{
  "arch": "resnet_bottleneck",
  "model": "masked spectrogram model",
  "dataset": "notes from a synthesiser with random patches",
  "train_examples": 78125,
  "n_mels": 64,
  "hop_length": 160,
  "input": "log_mel",
  "win_length": 512,
  "method": "simmim",
  "mask_ratio": 0.75,
  "loss": "l1",
  "norm": "batchnorm",
  "activation": "relu",
  "drop_path": 0.2,
  "depths": [2, 5, 5],
  "kernel_size": 3,
  "stem": "deep",
  "avg_pool_shortcut": false,
  "widths": [192, 336, 576],
  "init": "kaiming_normal",
  "residual_init": "zero_last",
  "optimizer": "soap",
  "beta2": 0.99,
  "lr": 0.0033,
  "beta1": 0.9,
  "shampoo_beta": 0.99,
  "eps": 1e-08,
  "precondition_frequency": 10,
  "max_precond_dim": 1536,
  "merge_dims": false,
  "one_sided": false,
  "adamw_lr_other_params": 0.0022,
  "steps": 6100,
  "batch_size": 256,
  "epochs": 20.0,
  "lr_schedule": "wsd",
  "decay_fraction": 0.2,
  "final_lr_fraction": 0.1,
  "warmup_steps": 610,
  "weight_decay": 0.05,
  "adamw_weight_decay_other_params": 0
}
Rows from block 7 of a small masked spectrogram model, named by matrix and row number. Rows with one number belong to one channel. Each number is 200 + 40 x the weight over its row's rms, rounded and kept within 0 to 999. All counts start at 0. After the name is the row's rms in percent of the matrix's.
After each channel's rows are labels from the 100 clips, of 14848, where the channel reaches its highest value: "responds to" is what is common among them. Only what is clearly more common there than usual is listed. The data: notes from a synthesiser with random patches. In brackets: how many of the 100.
# convs1: 3x3 conv (model.blocks.7.convs.1.weight, 144x144x3x3, each kernel summed), inputs 0-143
# convs2: expand pointwise conv (model.blocks.7.convs.2.weight, 576x144x1x1, transposed), outputs 0-115

convs1.36,094,184,167,108,189,144,231,136,193,181,201,252,213,193,175,243,277,243,222,196,194,211,164,218,218,166,168,180,246,185,233,266,105,185,107,85,202,175,224,242,223,192,228,196,260,181,180,265,182,181,277,208,190,175,203,212,201,185,166,225,177,177,164,193,239,166,200,208,268,155,220,211,136,292,180,195,151,261,258,209,193,140,250,215,213,143,272,219,207,181,213,202,217,197,249,160,201,204,172,191,210,152,218,234,165,197,146,245,181,235,233,63,166,213,224,195,147,187,199,237,180,204,201,153,145,244,259,229,176,196,167,242,169,279,226,144,170,198,284,206,189,219,249,192,170
convs2.36,094,218,132,186,201,218,205,241,239,186,163,182,179,160,154,319,202,186,218,242,167,220,234,148,194,168,206,254,206,174,154,212,223,182,214,148,220,228,174,141,257,254,182,219,229,212,203,223,217,244,157,169,261,168,232,250,168,163,183,54,178,189,192,144,129,165,219,178,233,255,203,245,101,233,180,175,121,245,205,169,170,221,206,142,281,207,194,185,245,196,181,196,290,315,129,147,188,220,220,189,231,201,176,222,206,196,256,184,202,223,196,177,251,193,206,224,122
responds to: inharmonic FM (32)

convs1.102,090,204,264,154,191,208,186,132,265,265,251,200,271,299,147,236,166,210,224,153,236,151,213,261,140,184,236,178,235,188,196,207,196,178,242,205,220,232,148,246,159,214,200,150,209,180,204,163,170,96,194,193,158,291,206,241,230,147,186,195,229,213,223,186,146,176,233,132,194,199,195,149,203,212,156,205,180,230,230,186,173,194,188,261,130,193,175,131,230,213,190,85,198,242,214,138,190,212,232,233,177,194,223,140,124,189,238,214,147,213,197,204,169,193,208,217,164,217,194,150,193,179,284,199,244,223,194,153,239,164,235,234,184,206,260,245,192,207,96,100,147,160,166,192,239
convs2.102,110,317,166,137,299,200,215,232,203,269,179,105,240,207,190,193,222,259,179,214,204,170,196,152,228,138,186,242,160,189,197,278,154,165,236,176,269,204,214,205,188,240,247,222,213,195,111,194,188,213,120,265,190,198,222,206,224,224,209,216,247,143,197,171,179,180,254,201,196,186,215,187,188,163,202,139,186,207,235,210,205,178,217,153,182,172,168,224,230,180,262,232,259,228,152,202,220,220,306,336,206,180,214,213,154,221,218,180,216,201,191,203,212,195,255,172,183
responds to: filter wobble (82); tremolo (55); low-pass (47)

convs1.103,106,257,205,129,196,241,176,226,201,229,238,202,169,139,136,205,206,241,182,232,168,190,200,210,199,189,186,151,183,204,186,176,159,192,162,115,209,193,185,286,145,139,177,171,240,216,183,220,194,145,207,165,204,193,178,279,261,160,144,202,169,231,193,177,260,202,211,245,138,140,227,165,207,255,181,131,215,174,196,180,177,143,218,181,136,225,197,290,245,217,157,294,224,258,133,155,218,191,260,216,180,250,284,201,151,175,317,225,194,277,198,182,230,200,252,193,227,308,211,261,196,176,196,206,164,194,152,191,209,245,261,221,219,152,212,189,258,199,255,186,153,185,201,241,158
convs2.103,104,231,244,159,143,133,183,144,128,224,182,105,202,240,189,186,187,178,117,138,274,236,166,138,179,142,191,219,94,324,228,222,180,206,195,153,172,179,217,171,155,154,209,194,223,166,156,245,229,137,198,156,238,216,212,249,188,227,161,225,204,213,234,207,229,180,168,142,236,278,182,227,204,248,290,183,306,210,198,164,173,217,204,229,217,238,190,230,241,152,179,187,225,176,223,190,163,228,233,244,173,172,210,169,181,169,313,223,226,196,214,134,275,212,244,193,187
responds to: filter wobble (89); resonance (68); tremolo (54)

convs1.111,097,195,225,140,219,195,215,217,230,215,219,133,221,239,218,175,184,238,147,220,191,155,190,149,199,213,223,204,197,145,207,155,213,195,186,40,212,216,167,229,213,204,196,234,168,207,249,173,223,253,172,277,261,251,217,180,162,176,179,247,205,183,212,234,243,174,194,157,199,202,110,197,187,214,227,216,162,152,139,252,235,182,156,235,179,205,235,262,229,243,242,215,115,160,182,220,222,185,272,149,179,194,279,182,138,216,219,195,181,340,191,245,169,293,235,213,186,254,239,251,181,210,212,178,241,196,142,239,214,166,193,239,164,269,200,223,178,212,183,307,141,167,239,205,199
convs2.111,108,237,244,174,229,210,248,127,194,143,166,158,242,175,229,139,161,165,199,195,185,201,249,190,208,151,183,182,170,224,270,259,186,185,188,201,168,181,214,193,184,137,161,113,253,193,171,198,206,179,197,226,222,188,161,247,255,221,194,255,208,190,220,230,258,237,238,142,160,184,180,130,285,194,236,190,292,183,208,208,210,235,151,212,193,126,178,131,187,283,199,206,220,198,318,165,211,192,214,170,170,206,213,250,164,193,191,286,114,178,137,259,121,212,226,263,185
responds to: vibrato (88)

convs1.52,113,179,167,197,224,175,197,183,206,212,129,132,175,196,183,274,247,221,267,223,96,257,246,182,148,215,229,149,177,204,174,187,222,180,176,144,126,183,194,280,189,216,177,194,227,219,197,224,188,149,323,196,232,34,228,207,165,192,153,220,205,159,326,187,209,286,200,197,222,189,185,251,243,269,231,225,258,238,167,212,218,202,190,169,246,153,269,165,216,286,223,179,194,235,212,231,209,211,247,143,173,211,222,196,196,154,174,159,191,177,229,164,220,221,187,183,188,165,171,165,216,205,178,161,176,193,118,171,182,221,195,209,183,141,198,239,174,184,196,151,148,239,218,209,197
convs2.52,087,140,166,228,213,222,254,151,226,176,157,201,139,191,260,179,197,213,87,171,165,242,241,229,151,226,187,221,210,216,184,173,265,224,131,208,187,198,173,148,197,127,120,286,199,203,127,202,143,219,234,154,229,225,182,231,231,192,199,201,183,188,224,155,230,152,238,210,188,242,202,201,197,192,192,202,266,170,166,216,208,187,268,176,106,192,196,168,290,151,181,265,134,189,184,206,227,145,203,226,115,186,213,110,102,95,146,258,189,168,170,166,234,216,167,177,222
responds to: filter wobble (93); resonance (83); filter: high-pass (42)

convs1.91,099,217,216,191,148,173,117,176,191,213,263,172,220,212,212,348,165,250,226,188,240,189,204,87,219,180,200,202,189,164,150,195,197,207,193,159,193,207,210,253,271,209,203,179,183,254,197,163,177,184,165,165,173,101,220,190,207,182,185,191,140,212,127,248,218,173,110,200,210,139,230,232,179,230,192,231,179,154,227,226,128,147,249,177,268,173,168,206,294,163,189,251,201,233,258,188,247,215,215,191,182,239,220,214,218,239,199,146,205,183,168,207,195,215,241,204,187,182,150,164,191,194,159,249,173,220,117,206,211,230,182,239,228,149,205,240,262,172,145,245,256,102,234,290,172
convs2.91,093,242,91,280,184,215,173,233,216,219,189,191,149,189,128,237,206,149,211,277,189,174,184,233,180,193,187,209,170,193,64,195,201,190,186,96,175,239,237,229,209,246,196,180,171,165,43,171,155,266,207,214,246,100,261,197,226,225,188,188,159,232,279,225,223,252,229,257,246,250,238,207,153,169,205,200,172,196,219,307,172,218,164,219,142,210,214,231,156,177,200,220,274,206,231,209,237,182,212,271,247,139,223,108,198,172,265,187,214,158,225,131,202,190,220,210,152
responds to: inharmonic FM (45); harmonic FM (33)

convs1.90,133,206,277,233,171,147,178,182,194,260,171,210,178,226,225,139,223,187,206,184,220,218,190,247,220,219,131,151,219,171,159,219,248,182,227,207,190,246,184,199,244,186,253,242,197,242,206,240,185,210,195,257,168,192,162,174,267,156,175,161,153,193,163,190,223,200,169,235,141,228,206,239,234,191,272,144,201,237,175,173,212,121,194,144,159,169,164,170,98,188,253,211,204,153,123,309,187,220,227,211,77,110,189,262,209,222,195,227,156,198,249,236,213,85,226,200,141,147,156,219,222,158,219,245,239,192,193,148,177,274,216,244,210,197,162,225,209,218,203,159,222,161,198,237,117
convs2.90,095,210,181,272,180,224,210,182,224,193,237,234,285,172,264,202,183,219,192,219,195,252,188,199,202,156,142,252,204,212,221,196,218,224,216,247,210,255,177,247,123,297,181,209,289,161,238,142,173,170,198,121,252,186,252,144,259,230,106,183,206,222,190,252,173,148,208,236,200,199,230,170,205,156,161,243,232,146,254,288,193,229,240,134,230,183,113,182,229,140,130,185,158,291,151,191,166,186,169,241,213,205,204,205,202,237,163,203,206,272,40,184,158,236,165,174,191
responds to: glide (46); inharmonic FM (35); oscillator: harmonic FM (26)

convs1.8,104,196,250,257,156,185,179,158,129,160,262,175,131,236,217,168,252,211,168,246,209,218,204,193,282,200,172,221,190,182,150,151,201,200,176,193,224,158,208,235,200,152,193,275,247,216,215,254,232,191,168,234,272,313,152,185,208,221,271,220,225,263,167,150,218,199,145,232,139,183,190,185,185,165,186,162,140,214,149,172,170,187,151,203,254,215,186,142,147,175,114,214,230,186,267,222,227,225,171,214,142,152,218,176,223,114,211,275,106,323,191,163,187,177,267,221,156,234,167,189,218,203,205,246,172,154,193,199,210,195,266,167,183,194,183,230,223,175,241,180,209,184,187,196,125
convs2.8,087,189,245,257,225,240,180,208,230,206,202,185,244,220,146,158,219,281,188,177,172,136,152,187,223,178,227,190,192,188,264,127,191,226,253,178,234,200,252,200,217,158,253,217,222,230,212,204,209,214,218,195,205,160,177,216,181,167,215,192,177,279,191,183,224,181,199,236,113,223,214,205,230,211,131,193,233,201,163,206,227,192,204,225,109,170,214,206,126,185,222,151,215,181,181,222,210,221,159,183,226,195,176,196,218,235,181,243,283,145,209,207,126,201,182,222,217
responds to: detuned saws (39); inharmonic FM (26)

convs1.13,110,208,226,181,179,241,149,143,184,166,224,243,151,272,223,232,211,188,147,103,209,252,195,184,263,224,244,131,189,197,166,150,272,183,224,251,216,219,164,179,184,180,199,272,175,287,80,143,227,212,134,203,119,213,251,185,173,178,211,173,215,200,211,192,221,210,110,189,159,204,229,211,206,221,297,185,257,261,107,249,208,197,203,292,196,215,200,220,111,269,219,246,205,213,177,238,235,156,219,234,194,164,169,176,225,188,223,221,134,242,173,196,262,193,177,216,177,149,222,196,209,242,195,168,139,225,196,154,269,170,202,169,246,191,172,244,211,217,216,162,172,204,215,235,153
convs2.13,098,248,177,215,178,162,188,150,215,188,213,228,173,158,161,190,204,230,208,243,236,198,252,159,192,173,216,192,196,203,193,219,212,194,191,78,202,194,187,187,186,236,160,106,200,308,120,212,193,187,236,145,217,255,170,211,183,171,248,240,218,170,195,180,215,102,240,126,209,164,215,182,189,209,222,137,231,198,169,197,167,238,165,143,186,220,197,174,290,212,236,289,187,179,225,220,140,128,212,243,251,204,230,103,238,201,203,175,213,183,159,157,239,220,213,286,190
responds to: inharmonic FM (32); harmonic FM (31)

convs1.47,111,198,139,98,179,230,248,237,209,166,235,240,189,170,232,153,191,214,286,189,216,250,216,206,253,191,223,166,203,197,244,183,105,175,202,152,141,137,197,178,275,181,269,263,219,233,192,223,231,219,280,222,242,166,252,148,194,170,221,293,210,140,241,173,192,193,225,146,181,220,183,223,217,179,227,225,145,204,259,237,181,234,109,201,247,175,275,256,216,241,164,196,193,189,225,165,279,230,163,200,187,199,224,157,122,246,202,184,114,206,219,204,164,207,116,202,214,237,245,250,159,197,160,223,147,212,174,194,206,259,211,250,146,243,202,229,162,200,241,161,183,227,235,275,185
convs2.47,095,170,170,208,151,171,192,222,194,155,193,214,231,186,294,202,208,244,169,223,204,225,247,207,128,246,161,184,163,187,127,213,184,222,250,182,207,260,257,230,222,200,194,199,196,232,144,188,203,160,204,171,211,165,206,179,191,291,211,340,176,169,248,224,225,190,144,141,135,122,221,219,214,185,186,201,243,201,150,220,185,162,97,251,120,210,218,222,232,169,209,170,196,202,213,169,244,176,193,104,191,144,165,214,191,222,197,183,225,198,219,198,179,243,176,161,247
responds to: glide (67)

convs1.120,092,166,100,214,221,150,191,207,181,212,177,188,171,234,204,245,207,235,280,248,268,237,178,208,180,154,219,202,197,183,249,41,214,203,164,242,124,162,166,253,250,184,168,189,185,192,141,268,187,247,197,237,221,217,212,189,182,148,194,158,224,241,186,234,183,252,193,221,264,147,216,270,124,211,199,139,169,152,169,214,185,187,91,255,176,184,275,200,208,128,161,249,201,188,190,219,178,197,185,222,186,204,180,200,168,230,216,210,168,181,163,188,197,213,206,126,228,192,223,173,227,295,165,220,168,240,161,254,200,139,168,216,187,211,215,203,213,227,224,239,208,145,326,177,236
convs2.120,101,197,182,212,160,273,192,169,199,236,170,239,197,186,131,205,184,224,201,214,219,214,199,140,252,171,217,232,193,279,205,118,209,182,188,198,185,264,187,191,114,160,195,174,198,73,235,241,183,240,138,279,185,147,207,204,236,181,203,237,197,200,145,233,147,196,196,168,181,215,200,227,247,234,155,211,227,187,229,229,193,188,184,239,247,228,178,229,227,213,206,222,180,215,203,227,184,157,297,221,53,220,187,166,176,204,166,144,169,225,244,115,200,178,243,186,190
responds to: filter wobble (90); low-pass (52)

convs1.64,102,241,192,194,184,149,190,130,214,237,232,144,127,213,230,216,164,268,207,188,219,182,190,274,193,267,219,183,238,190,199,201,212,164,202,180,289,138,224,233,150,143,238,261,147,160,215,213,157,256,176,224,200,176,242,217,147,239,235,137,131,158,160,146,168,181,101,190,165,201,157,173,189,213,199,204,181,171,199,189,111,191,263,203,164,160,105,166,242,259,164,219,194,191,212,284,178,225,196,242,284,163,209,230,102,137,284,217,218,237,216,237,186,148,220,189,199,183,201,202,224,170,133,247,205,232,233,206,208,223,193,118,264,204,214,192,199,244,187,125,218,204,203,154,228
convs2.64,096,196,231,140,163,270,228,174,164,212,162,213,158,177,224,204,273,185,270,211,236,203,208,223,195,193,196,222,134,198,202,249,216,220,223,154,143,304,166,209,236,304,208,130,176,280,164,150,144,188,206,209,203,269,193,225,197,198,185,196,184,221,308,178,143,205,255,202,230,161,196,243,126,210,153,201,267,213,173,174,186,181,277,201,209,202,188,217,94,202,176,240,166,207,174,168,286,203,197,209,200,220,188,180,239,201,190,174,241,249,99,170,182,218,257,185,239
responds to: filter wobble (43)

convs1.128,106,248,247,204,152,202,231,199,204,153,187,247,230,212,234,199,253,206,274,202,222,183,229,188,194,237,225,129,226,180,214,183,130,226,183,217,195,175,194,149,128,214,249,201,210,221,160,196,242,241,30,200,213,134,248,159,187,221,129,188,170,139,279,197,179,236,244,196,205,129,252,209,173,240,196,210,129,165,164,168,200,153,143,176,261,185,225,193,188,267,171,178,223,183,182,215,201,165,84,143,188,213,257,193,188,234,218,206,161,195,227,269,203,208,223,191,147,198,229,180,216,227,131,171,328,140,176,226,249,264,198,228,201,188,181,229,190,190,185,126,162,184,221,208,191
convs2.128,103,273,158,227,299,191,165,237,181,198,187,262,173,185,177,182,175,149,213,175,206,207,215,192,203,323,245,163,273,188,181,204,179,222,219,232,235,236,197,247,232,266,216,214,176,226,205,191,242,237,66,199,174,207,210,214,175,226,191,71,187,165,195,217,158,190,192,249,252,223,228,193,196,207,250,213,226,175,195,189,210,161,173,152,234,184,211,210,154,177,201,220,158,227,162,191,191,207,218,198,279,198,196,258,274,218,215,231,179,183,197,129,187,214,219,226,70
responds to: filter wobble (65); resonance (57)

convs1.76,097,237,235,138,223,171,198,161,226,218,247,262,221,189,165,170,217,162,240,146,152,198,230,193,188,167,201,194,215,163,184,229,131,163,213,162,232,240,208,324,185,135,223,158,194,217,212,225,206,136,298,214,215,199,246,242,239,197,196,182,227,142,222,206,215,199,216,179,123,184,150,211,221,257,166,184,161,170,241,165,169,108,217,168,180,121,253,149,126,170,157,184,201,158,227,177,201,198,165,201,209,184,248,233,128,240,204,268,147,223,199,204,140,250,202,207,185,231,211,195,196,195,242,171,256,173,172,214,281,247,191,225,215,184,233,207,206,248,108,161,179,114,300,192,296
convs2.76,097,14,161,230,180,154,179,210,216,211,236,195,214,230,275,287,220,194,205,195,185,170,214,257,244,242,161,178,115,242,141,267,204,139,224,192,252,251,158,195,198,100,209,200,156,226,185,168,223,166,107,247,245,225,163,202,248,231,181,268,195,198,201,183,168,188,196,198,129,168,187,171,206,181,201,209,189,194,200,189,208,229,178,200,194,258,160,161,206,169,223,181,224,192,180,189,260,191,195,214,146,250,206,215,191,142,210,207,224,149,272,282,196,208,197,192,264
responds to: filter wobble (80); resonance (55); low-pass (45)

convs1.80,094,155,219,228,193,154,213,228,172,111,166,208,167,223,170,229,193,238,198,226,165,184,221,174,235,203,209,177,206,206,227,193,278,222,275,176,127,199,188,194,177,303,145,247,178,198,168,202,184,144,93,181,215,199,180,192,202,179,205,126,211,169,285,196,154,227,147,244,225,136,187,178,239,195,216,170,258,208,193,178,248,253,133,174,152,296,167,218,204,190,225,240,183,274,208,223,225,176,190,140,156,246,201,209,112,216,227,206,194,198,223,191,227,226,226,174,182,191,183,206,192,206,174,159,187,166,166,227,252,159,233,182,89,142,204,212,159,216,174,133,153,334,120,243,227
convs2.80,096,239,183,166,175,200,217,203,184,185,316,169,193,225,227,207,187,219,184,174,188,240,188,206,171,267,224,195,222,215,197,222,223,205,260,146,263,225,208,118,273,175,186,290,219,181,203,267,207,208,224,161,239,238,209,196,192,274,175,217,206,182,219,160,174,190,215,148,157,264,204,180,184,189,213,191,249,219,245,187,213,239,217,229,202,190,173,150,247,201,220,112,252,259,201,163,232,233,193,86,237,237,230,170,269,128,231,224,210,169,195,222,254,193,105,232,277
responds to: pad (60)

convs1.62,103,161,210,223,128,156,258,160,189,188,208,189,197,209,191,174,212,214,179,203,207,163,189,177,217,140,223,192,144,163,222,120,188,228,195,197,250,199,226,146,228,168,241,262,149,247,233,232,224,157,230,219,211,218,169,242,232,257,210,224,286,246,268,159,251,214,179,124,132,182,147,146,247,277,112,191,231,182,130,257,262,239,224,154,179,202,240,250,123,247,203,189,112,171,245,189,235,209,178,223,120,170,144,235,129,203,236,207,171,157,178,172,222,139,204,193,194,177,255,264,224,220,167,170,239,281,182,194,206,267,205,190,217,135,201,184,196,201,150,115,191,231,249,180,198
convs2.62,100,229,226,186,214,193,235,227,156,279,229,214,259,193,160,180,222,244,235,240,175,292,232,224,186,221,316,344,195,185,123,173,238,206,192,244,121,240,216,207,274,239,202,192,273,200,215,210,202,224,206,233,252,263,250,161,90,134,247,239,224,172,140,182,146,229,257,169,157,204,213,165,218,204,185,171,202,214,182,201,235,174,196,226,198,204,260,107,243,192,143,133,200,155,168,266,305,148,240,238,161,206,159,211,181,240,173,288,227,266,166,217,221,173,199,186,192
responds to: vibrato (83); triangle (36); square (28)

convs1.9,105,111,222,174,199,149,236,102,201,188,231,205,203,198,215,212,217,236,226,215,163,178,195,116,187,197,221,235,171,139,293,204,224,187,186,211,204,144,203,220,175,161,212,172,157,223,252,257,221,183,192,224,214,226,205,229,206,211,201,177,91,193,186,160,159,197,178,168,175,179,204,205,139,232,215,158,218,189,118,237,219,210,216,129,173,195,217,178,279,239,251,222,348,162,201,197,209,143,215,220,143,292,199,209,122,205,150,276,220,201,258,191,197,240,210,191,237,237,192,179,188,190,172,246,230,251,180,265,197,212,145,145,218,228,200,221,198,90,199,240,180,143,179,271,135
convs2.9,097,218,243,185,197,198,235,210,181,187,165,229,191,141,265,200,236,216,191,263,176,177,197,191,250,216,160,245,212,241,191,229,162,179,196,241,230,285,219,178,210,162,192,176,255,223,226,141,219,213,202,169,206,161,152,208,270,193,250,206,279,197,168,254,198,205,262,161,155,191,271,215,326,205,184,229,277,285,233,214,189,204,232,257,268,232,181,189,139,252,181,227,189,192,201,190,314,163,187,220,221,179,137,251,203,208,155,152,196,187,132,212,185,97,203,219,183
responds to: vibrato (60); filter wobble (48); pitch class: F (26); oscillator: saw (25)

convs1.110,083,196,166,260,179,168,257,161,195,218,204,204,163,247,227,297,256,223,82,251,187,209,180,211,194,245,255,158,177,167,169,119,173,173,192,98,228,190,254,181,104,113,298,238,239,241,159,212,201,221,147,247,254,234,189,232,312,220,121,187,167,147,167,178,186,234,215,215,173,189,145,255,219,219,180,186,203,156,164,205,214,178,262,198,231,179,216,137,229,185,169,240,177,212,181,153,163,230,174,174,206,139,230,178,201,141,206,254,246,232,233,199,197,153,247,228,240,202,218,240,191,174,184,139,233,221,206,226,239,164,162,180,215,189,147,239,237,149,163,182,166,209,186,155,204
convs2.110,104,264,170,214,244,227,173,170,188,204,243,158,131,216,167,376,162,200,192,187,232,229,176,199,252,184,232,251,167,206,113,198,224,244,199,146,179,86,213,193,166,242,209,201,209,187,207,233,271,185,304,273,183,219,216,185,138,239,228,260,185,226,193,192,246,197,256,170,133,266,143,194,174,239,212,175,148,172,245,193,182,170,226,215,213,169,245,144,228,181,200,209,235,201,131,207,232,214,98,213,203,256,234,149,202,231,217,232,267,143,244,253,214,143,215,165,227
responds to: pitch class: A# (26)

convs1.77,103,259,148,284,199,185,154,169,130,208,213,176,180,226,201,181,227,158,220,163,213,143,197,208,209,224,221,197,211,243,115,192,203,215,204,184,201,184,210,213,202,158,157,143,211,180,194,198,242,173,243,202,183,204,222,191,277,238,218,212,169,204,149,225,232,164,274,220,178,202,197,169,204,238,156,224,242,234,275,179,284,179,195,241,156,158,228,223,135,157,190,237,141,209,186,209,184,170,225,220,91,131,245,204,179,194,127,164,137,95,218,217,217,125,218,175,215,94,246,250,194,168,175,141,187,182,230,114,250,198,174,312,245,219,238,182,206,251,244,207,138,162,210,138,221
convs2.77,097,215,193,182,199,229,254,172,142,192,223,191,151,184,172,180,219,145,174,327,166,262,190,219,168,203,138,245,182,212,180,252,230,180,158,145,225,183,230,173,179,285,208,164,180,208,214,158,206,161,195,207,197,234,284,208,283,194,159,215,269,116,185,209,178,213,190,152,181,201,227,231,259,199,202,229,247,268,260,234,187,226,117,225,267,202,224,196,128,271,149,165,217,206,212,215,246,227,220,242,222,171,160,233,210,223,225,135,166,203,141,157,191,123,183,123,165
responds to: glide (64); vibrato (55)

convs1.23,114,196,167,160,184,134,144,127,164,193,228,209,208,200,230,225,225,215,230,147,201,315,194,232,182,204,222,222,175,174,163,205,226,153,260,194,220,191,207,178,152,174,318,248,189,203,159,183,235,234,270,207,212,174,219,212,249,192,192,193,213,223,169,175,170,210,215,240,194,178,209,160,203,251,164,161,276,173,128,156,152,306,243,379,251,159,220,196,150,197,135,204,183,176,81,153,212,218,201,208,174,182,150,187,183,150,233,170,189,214,215,165,199,154,186,204,171,221,157,167,242,190,195,149,176,203,126,193,229,233,208,177,239,226,224,184,148,163,151,157,178,228,231,198,237
convs2.23,117,167,205,223,204,226,228,169,208,166,197,215,225,159,241,240,190,206,107,215,240,167,211,231,215,188,199,172,261,234,212,212,211,219,211,150,166,243,151,118,160,218,220,114,191,201,222,94,223,217,218,277,201,179,181,155,226,229,214,148,213,170,216,221,169,215,219,247,120,244,233,194,176,207,191,218,206,180,127,206,229,216,146,219,194,171,191,213,150,219,240,150,230,138,165,186,179,163,149,185,194,221,195,248,231,166,162,217,233,225,222,235,250,251,175,221,169
responds to: drive (73); glide (50); hard sync (34)

convs1.141,094,140,244,190,176,160,201,171,197,236,217,131,138,213,227,157,199,205,217,217,169,182,213,185,289,205,178,153,249,238,289,212,235,185,199,65,188,181,195,234,279,179,161,165,177,215,252,274,269,127,297,178,104,207,136,221,183,140,193,259,199,224,264,162,181,186,177,237,198,220,138,182,185,210,223,200,204,236,220,212,178,137,199,170,157,234,199,157,207,219,205,234,217,127,174,228,213,177,238,230,217,177,172,256,159,199,204,200,137,262,195,150,239,188,199,207,184,152,147,213,194,209,203,232,151,178,210,218,254,292,214,196,139,188,200,150,191,266,241,270,195,159,172,270,177
convs2.141,085,171,194,190,275,169,191,178,216,172,234,201,205,213,239,220,168,194,212,198,235,263,185,132,249,218,212,216,288,267,185,177,213,193,268,149,229,268,214,171,170,125,204,181,233,225,186,193,232,189,168,218,165,277,230,174,201,214,212,184,192,179,202,213,235,265,178,272,191,219,200,88,220,205,211,217,157,206,174,155,175,156,121,248,274,245,162,225,248,193,218,207,159,248,166,181,233,257,163,223,231,174,173,217,246,193,246,175,168,155,259,233,154,182,232,169,172
responds to: resonance (47); inharmonic FM (28)